Weights of a small sound classifier.
Training: muon at rate 0.017, 10700 steps, batches of 64, held-out accuracy 100%.
Data: trained on melodies that start on their tonic, played by one synthesised instrument, 26041 training examples, 26.3 epochs.
Rows from block 8 of a small sound classifier, named by matrix and row number. Rows with one number belong to one channel. Each number is 128 + 24 x the weight over its row's rms, rounded and kept within 0 to 255. All counts start at 0. Numbers have three digits each. After the name is the row's rms in percent of the matrix's.
After each channel's rows are labels from the 100 clips, of 14976, where the channel reaches its highest value: "strongest on" is what is common among them. Only what is clearly more common there than usual is listed. The data: melodies that start on their tonic, played by one synthesised instrument. In brackets: how many of the 100, against the usual share in percent.
# convs0: expand pointwise conv (model.blocks.8.convs.0.weight, 384x64x1x1), inputs 0-63
# convs1: depthwise 5x5 conv (model.blocks.8.convs.1.weight, 384x1x5x5, trained with AdamW), a 5x5 kernel
# convs2: project pointwise conv (model.blocks.8.convs.2.weight, 64x384x1x1, transposed), outputs 0-63

convs0.40 094:127117145123143125135138121118211174152103101147119107095150074123154149081163128130128115133165109134090140166110095160129146119136130135147147155128153153157134141116095088143126116140130119
convs1.40 091:125123107148153129127116109166127096124099163140106106110178147084093109133
convs2.40 097:080122178134135131128101148095149092123155117136136159072152095132143142124118127154144132127131093162074178154149105103144140130140122144084123138168150135126108115117122123091145105156100139
strongest on: pace: slow (66 vs 33.6)

convs0.295 109:144140118143173151113166175146152170134127130124126129078120107127150162148195084134113143099141094148114099123138114124132092122155099101126153147142129102115138107129129109187145110128145125
convs1.295 097:124130105132144095095113141130095120196162153091134144118150102121110124115
convs2.295 121:124123127091098106103127134120101107099115090168143080133115112109106116121135154129116087148136115099101131143156171140150143155112127172154109175130173162138132116103107129114139107176097094
strongest on: pace: slow (97 vs 33.6); sine tone (28 vs 4.9)

convs0.345 119:099138122171112119175117161117134150112127131179134146115163133167112130099083115107116160132170089140084136117148121148140138123146127145118134135131111120131044149134131103131133120111132175
convs1.345 092:145127088131128157124076095155168130095132173122133105148156154122127134127
convs2.345 115:070116103131143093138151109150156137124144122097127112128137120129061106138130166129117159112148128099138136139158145128128124180081099133145100120129106158127125133136066127144154073113113117
strongest on: pace: fast (93 vs 32.7)

convs0.74 135:128096131133075166124159125135127120135154104129137135150128120088090121154147129138126160111178087151116104103109091094121160126135140116120104154127118084173131143164098138176153097103134141
convs1.74 119:140127130144123124125129120144141138129109229149146120100162125123128125125
convs2.74 145:165110110131133127164128117149115149121096122144109135146118182086131098120117165088127123139070156109117090134141132141144084131155118139081101122103075161133112095120108099148143137110106131
strongest on: pace: slow (68 vs 33.6)

convs0.280 085:084147140118151138125150099080171125124057142143115149164183147146130135159154128118110119101140124145098155166118115112154124108132149114140140165132113112131125152165131146104120111148178137
convs1.280 111:133143115149131104084108102086094093098100082130105097118119146123124128126
convs2.280 070:156142116124130100129084151156111096129137113134166151145139178160140156167136135127175121105140084099137130160120126126117102174115121163128141105152109074115133133102132111180145137090126134
strongest on: pace: fast (64 vs 32.7); sine tone (47 vs 4.9); pink noise (35 vs 7.5)

convs0.339 079:126169080143114083129117177080144083132099125082152147118126145115147144127176102139112133118121118167101158107136135105124112098117152129106126131152101167144142143117170125093156144124143126
convs1.339 107:126126125115134087101105112095067100115109084095107104106119135120121130136
convs2.339 077:121094132148141111099130116121127127086161130161107112118101125165148104145115135100121125163109135138156084147143122122151115174123163168168143132131129124121107098103084125160128082082087096
strongest on: flute-like (27 vs 4.9)

convs0.83 102:112118160142108122147115152142163101185138106153145135105127142142127133191143134144087132152145159148125146135140107118118107115132154120121169132129071131135108102126179117119080107120179103
convs1.83 091:142115102118120115116117142164120120110119212119127096109161116138118103137
convs2.83 115:087127106127139128204152124140179161131098079124121114118129128120145160112115123140119125141111113184134146101123176128142086130134132125115137145087107101172153119120153126094120128118146098
strongest on: pace: fast (62 vs 32.7)

convs0.139 084:128166108117163088118084121102109080077100181103127102123133117163163150151120145123128124102155118130112129142138130150166148063138128119128144137142156125116099109132092132139108097134102135
convs1.139 102:109119131105126084131133115160110178126111166078172128124124113123158126122
convs2.139 118:174145114142123132086124088187121129130131106174129128118086157114092123123127132126134148123114186120118123131092097100098123165083153093120164117143125147132160115140147122124108140128089100
strongest on: pace: slow (98 vs 33.6)

convs0.126 084:133143106118144088150127117112119112125139112081143141086161136108136121133120099061133102099086135143102127114114132106169154111117094095109108151148144164127130106128115147080152078107152145
convs1.126 116:130124126150135094121119122108076093081090091109117115093103146138136142118
convs2.126 068:150094143157127141134086112134150111139145118142067123117084128129110129145105161113118138165113099120144107142168101129123135175131146154133155114155120103157137145092086144181133148086106103
strongest on: pace: slow (63 vs 33.6)

convs0.201 078:128132146173126131142128131126112112100151118137151125151137140105124128143131134137140156105142137157168107103132063096163144061129106163111141115157087097073105135148126128133154143169127096
convs1.201 106:098139119136136119145082146090100143080157095119141086142097140136116128115
convs2.201 084:089091110137113073159140104130137105154154113208128140136116122114120103113152161118123132115124149101145149136114119134155119112130116119085123132155132084093110173137118162114091148112155101
strongest on: pace: medium (97 vs 33.7)

convs0.84 150:174166113133118147089135131167139127126133150134154151106127090100126153130140127099148136094117178155138150127118158077162150157113144130107121112146120136167102117089132144118110131198141149
convs1.84 106:122138135128111128096097118107170164180161164134136129140142107109107100102
convs2.84 182:123159141154111128110114128168180139137126161127158101122106144076143113117113106130137123144142098074127092110098116110163162176144150154166114149132090139131112143101090167137143140130110142
strongest on: horn-like (27 vs 4.9)

convs0.364 088:142111106169119144112123136140166151124114144157109110135112113149197094100180117083143137108142093098138090118151115113124134110151142134117123142115077123087089124135116104129148110123117081
convs1.364 104:115116133138129082127110125150058141121159163081115119147137104119138142127
convs2.364 090:153136084117119115123128149136128154130135155148165145123125156123105066102127138143189131108137178140139117170085175132105156082124131181115119102157130135118139144091135145119114122127122122
strongest on: square lead (37 vs 5.1)

convs0.171 088:117163121137149127172125088114135147151098154115147126114131080101132138119182123154148136132094138149099085175108111166131123135107124085156151145098128109135130131171146135116130127077089117
convs1.171 097:086142155126115086116130119096087143149124092082147153120130089138124124127
convs2.171 074:176073062131124125135169141141111103162116157100127081120145100115084078113144132120119157145155132123132147127106134128124140138124160116119095154133124120139108110148111083168112116100124142
strongest on: pace: slow (82 vs 33.6)

convs0.137 122:107121148145127126146155137094137107150145096099125095153136120160137105151134134131146102129079146159130126100119146132110140107116147119127144123158164159160100129140074116081116209101102130
convs1.137 095:093112111115104155117112129091200158164137130123141131135143109122101124112
convs2.137 139:117108151128123169149149120107120155137099094118120145107180137110142108161125134112151098151147123105152122107138139103156145165159130089139107214121147095139165111116134126124086139143111145
strongest on: flute-like (28 vs 4.9)

convs0.180 080:137154129137109100150125094153087163138110112112172108125107136094131142130098125085142137121103119116090116128062146137147143146129123126133080126146098122147150120139128142089131048117110139
convs1.180 116:126135117130136096084105085107080093121095128106108120087116131143114143147
convs2.180 086:127104175142089135110153084121151127141110140152086136147154128158094120159122130127123131149121162146125093117141076149105081165165140147132153179157132137144150167107140133126127172136132127
strongest on: pace: fast (63 vs 32.7)

convs0.91 106:082135092120068115137134132130110163109142122132122159135136133203114152118118132149126118125099110099141148126103130104141075119181133078116152153132156117096115118118143123096098136158139126
convs1.91 095:134137154149130132150132127088117075088094084113111131126150128149159146156
convs2.91 082:166131115171119108118125149145138098149108175178113123185128162152140118109147087167123126109124094101119114126130149116107114125121113127130123104139141133087100136125081116100166126163077136
strongest on: pace: fast (63 vs 32.7)

convs0.17 092:122158103134130092155134137075131141115149151137096177085140114111086129131115147124124107136145109104116099107123131155127105167139081164147144131112091100118168126110168133127147164110095163
convs1.17 106:120148161149125084124138129093075129146135080087129148142104127147129144115
convs2.17 119:137144125179155152147137120135118127175141195117116155111083123144191143132128161109093148123137132130136124140124161133134122121110148126119145140147135142132079134178100089134134178111152125
strongest on: pace: slow (83 vs 33.6)

convs0.112 123:152145101102146178186142157111167133169156098163130143114083154152131103128155119167129087167155134113122122129128116138110151093110155145143140118123136096091120101123133135121126165135147150
convs1.112 098:120128139112141099168120141140141202143167146131159126144115139143147111099
convs2.112 120:130106129116108093115079086152117160139144181162119160186144135119154142106137156123134121131104165122110115156165093139096128143080133168106151126114127104148111108146108115111102119146146105
strongest on: pace: medium (100 vs 33.7)

convs0.248 110:152089109132145117125101138060159141149124154131147094172145136091088115121145116158149122146107098144093157116115115141133157126107129131128157125108103116092108162085130141124133106112096182
convs1.248 091:131146116122140113108087085093175163141156146117105112101091126117133132104
convs2.248 085:154126141119098144134133148114138137103111146113155153088135125138085106169127141156098151162084106125122157154093106121115104112110112176105164203116137150128136153118166099144132113111133131
strongest on: sine tone (29 vs 4.9); bass guitar-like (25 vs 5.3)

convs0.25 103:161120151120126115121117131153141112169105173116117106091101155048149128131136161113099144114141072139114148136107140107110125134136160119168113119146110113126135141154106150139119087157090096
convs1.25 108:109118114126138094086094107116087090096101128103097099103100132133129130142
convs2.25 118:109112132144100150110129161142119157170110111118101179148156135180125112130121090134120154143145099128141105086157118116080090089157114136110133169104143172115138129159117138132139156131159102
strongest on: square lead (25 vs 5.1)

convs0.103 059:124116144141148120108151121128147160122122085136096115138130102153130146118099111150172183140145175144128136156127180183096126094095121148139108133104103116083133144112148172128129131114133086
convs1.103 109:099108128143143081137142125127070155134152141107144112134132165125081125101
convs2.103 057:144138110174138161091165113149139144137083144129068150116097149104144106134139168127132141103132127130181118149129136140149084129106098119109132133122148113120084172090105104123138160109159121
strongest on: pace: fast (100 vs 32.7)

convs0.64 074:153135124129122098133170071137161090174119155138161122111101137081153124084158142118147110120134123150115117111097123125148098155098158110167093130124138152120118093120138171125128096166114136
convs1.64 101:136111113117129095105117092096068113124102077107112102111111129135133121150
convs2.64 104:102114150158091159114148106128121156131137138160090153139153113167078145154121134130136147166104130125113109084134112158074096151178128148134135177134134161105124155111116128153120145130161132
strongest on: square lead (29 vs 5.1)

convs0.86 105:139143112159111098152131130101149112144143140138142153124071150156132176136109127143096109120178119157130147123179116109121118085108113133101114137081095170155127173122138167144111127098113136
convs1.86 085:107119136132102132117092126140211135129137176146112111123154113113125119118
convs2.86 080:124140095154143148106159108128139133131119108089155094100142104122131158098125144115114097129138147135128118107156127164186164122185081109131075148144142144117156168131103144149103097107132116
strongest on: pace: fast (91 vs 32.7)

convs0.8 145:134128156147154157171094167174124091150109128127137132132112131144146120103156133163141114101118140138123193114158125153153180090121171137149140136106147138133132108152172136133085158123131134
convs1.8 112:123131121117131137127139136206143142134144205125141140135148137133122108128
convs2.8 171:103132156081140131173127137104192128158138123149144161130128157119140150126121146134130137160122137151129165144113158156102102139149160164123133151108110115129114102119097193156088135153097108
strongest on: pace: medium (61 vs 33.7)

convs0.140 115:147162125111134138095148153170106136156144121127167139115124101091177132139142179113151143114138171116138147136078150120156106134113155115125136112138104104187108096116140105169108165135114128
convs1.140 096:107137121133118112157140123115152125149156123170129181132161101084105101099
convs2.140 115:137128098195142129086104112145155132119113144127181085118086145091107149173098143127114108153137121119117123155109146121161143139163159146150117154110116131127127109137074120114149106148104146
strongest on: square lead (61 vs 5.1)

convs0.185 112:110136132140146099094129145131144133126165119181130077181097137135113167151129134133158142138126150129113168119101132127183152113125148104135170106117106088113117147148163123134133126082094158
convs1.185 096:110108089080095130117126149121136154152149140084100098118080120122141134125
convs2.185 091:147112130125109149115123131148140166109138152123170134144133118163131134147120131157053130118147138147126138123069148164088118126169106159079162144120139139104133167116162130141123155133168102
strongest on: mains hum (29 vs 7.4)

convs0.359 092:121140113112137135088116153138084136114131132134123154117130094127144123137108141116161142120140108119113167122171133197189146120143096155120108083167153158143104156100112122159152115137109087
convs1.359 094:101128139092136091125143104143088138174105153114159129107145085112135113152
convs2.359 095:141119104109108157134124112216085112138176109140147137147112156161086104132130145115146145125127145174138087136099101091113136140147137135125159110108127137136136138177095105148135138128121148
strongest on: pace: slow (98 vs 33.6)

convs0.238 090:155099113127166120114094166106144149131169140085143112140123118108116124150146082129144124161121120175148124155114081093169132105129161145097166133121100110132133132109186126116115117159142154
convs1.238 102:120123130126117078117114119088081127122117073074117120111112105127132141130
convs2.238 075:139162125141142151155158160120117165106125123169104089089134148124164134146142177153126135144159140091104111124127121111114182172138099135128120110096147150148136113142067125139111133123086138
strongest on: sine tone (40 vs 4.9)

convs0.326 081:079125145124133153133131096083081119117144149129095122122151148089143156174129170116153104136088131116102098140102133097106094117118109106137099151124133104088132110163148135120128088090151134
convs1.326 097:141103133112100133098137112089147102101078118104101112102113098140145166139
convs2.326 085:150128109063148141117106157159115136165138139125133133151113135127112164146124133198127118116180122124166121139103147141092144089103125163103146129108098142138167155092130097102135121136107112
strongest on: mains hum (25 vs 7.4)

convs0.234 055:134154103143142086127123132068131106091087090138173122079177128138138108152132138156119167102128112139136161148135165102119160092111118145116116123119104109157175125104107121125113138102134133
convs1.234 119:120120137139119114117082091101115071079112115126098098099114135126129120144
convs2.234 052:130112142165146116110123127123121128087143116128112098137090110084112095165116115155080107129132156127142112176154104100142115128170155132131175119128128100138150101083097095166119136139112085
strongest on: pace: fast (86 vs 32.7)

convs0.176 075:137115097101134143145130093135146160145094109130167129200151119140140123129163126145170129096157152119156085100154099146135099127121095119134197115109106115122129105155160146130137124112148130
convs1.176 096:093124140142147075123147135128116134162157121090119146108100122078120098108
convs2.176 071:114117070144112170117131127146152121151149140096152114107159085139133126133129147127110127140173065094116118171101137127092159124101144129165131148120115167174141132114156121109092154114133133
strongest on: pace: fast (98 vs 32.7)

convs0.347 121:178139107125145130144153092090145140129143146093172124128101120125105139134114153129145138119146111148103124104130130119105096134155083121151156058110157137128121107123176164177132169118139147
convs1.347 094:140154081068110116152137140122097128168151137087120131124138141145107107124
convs2.347 115:126159076135124153120129154128081145141124138105150121055162118138094098164133132105101105131129142114093146124130089135119137138113186100135133166104110116136157122148145133108109113175123110
strongest on: pace: fast (97 vs 32.7); sine tone (36 vs 4.9)

convs0.66 097:084150112139142119124162125101125088131085132127097103119168109152094112131146143117109107069132133120130127120109123109102139097135132122137145125140147134100144156085176119111107056168131152
convs1.66 112:136134137145142110104117109113073081089084082123113105125120135131118137115
convs2.66 078:149144124176122126126146151128117114120109157149117139118112117153123173160118114156191124103113123109128137126118175138119085151126127134144116116157092091072129140086121095169146161091125106
strongest on: sine tone (47 vs 4.9); white noise (33 vs 7.8); pink noise (26 vs 7.5)

convs0.311 082:097110139161158114130145097077148123140090124131109135145175166125143115128147127144123121092160121158109139187108105106121114110151155107127138156135092104094136142167141151118096098177135136
convs1.311 110:146139138134135117126111128111075088104102077106098099105094154130123141134
convs2.311 062:170163153144136110119110124195110091124170134116137187143125156132148118157116128159151077136153145122101113140112156124113115160118135151134144130126118116106159139096135110174154129088124101
strongest on: sine tone (51 vs 4.9); pink noise (34 vs 7.5); white noise (30 vs 7.8)

convs0.298 124:101109104136131160132121119116115140102133174133119128138152167112123095142112144124123108090111132159104150114113146106101092082120082126124119089135143076083121135078120132121160162107145177
convs1.298 090:097128138153141127097120083103173162137107095151137112119097097103121111145
convs2.298 125:136120075092151120126132143094164127111122117122122113167070136123120179169144145157101063133151151126129144115139133129097101127100103145091111105106127109133128128101150096139090128133122156
strongest on: sine tone (31 vs 4.9)

convs0.330 179:122115139118117098123214127128125118158104129123113167103174129141132091124146124120147127076136127141128086149110096126123107121153138086139119158136150098158169146151090120079116120134125139
convs1.330 098:134140141148145127130132143147101107087067071116126126134119139160151153149
convs2.330 169:160117135099145125120066143134094147153145125145169126139146102100120166134146134116079167142127071128102141097118131165089127121138120154131178115128125147122134158136148151138129138072107127
strongest on: clipping (32 vs 7.9)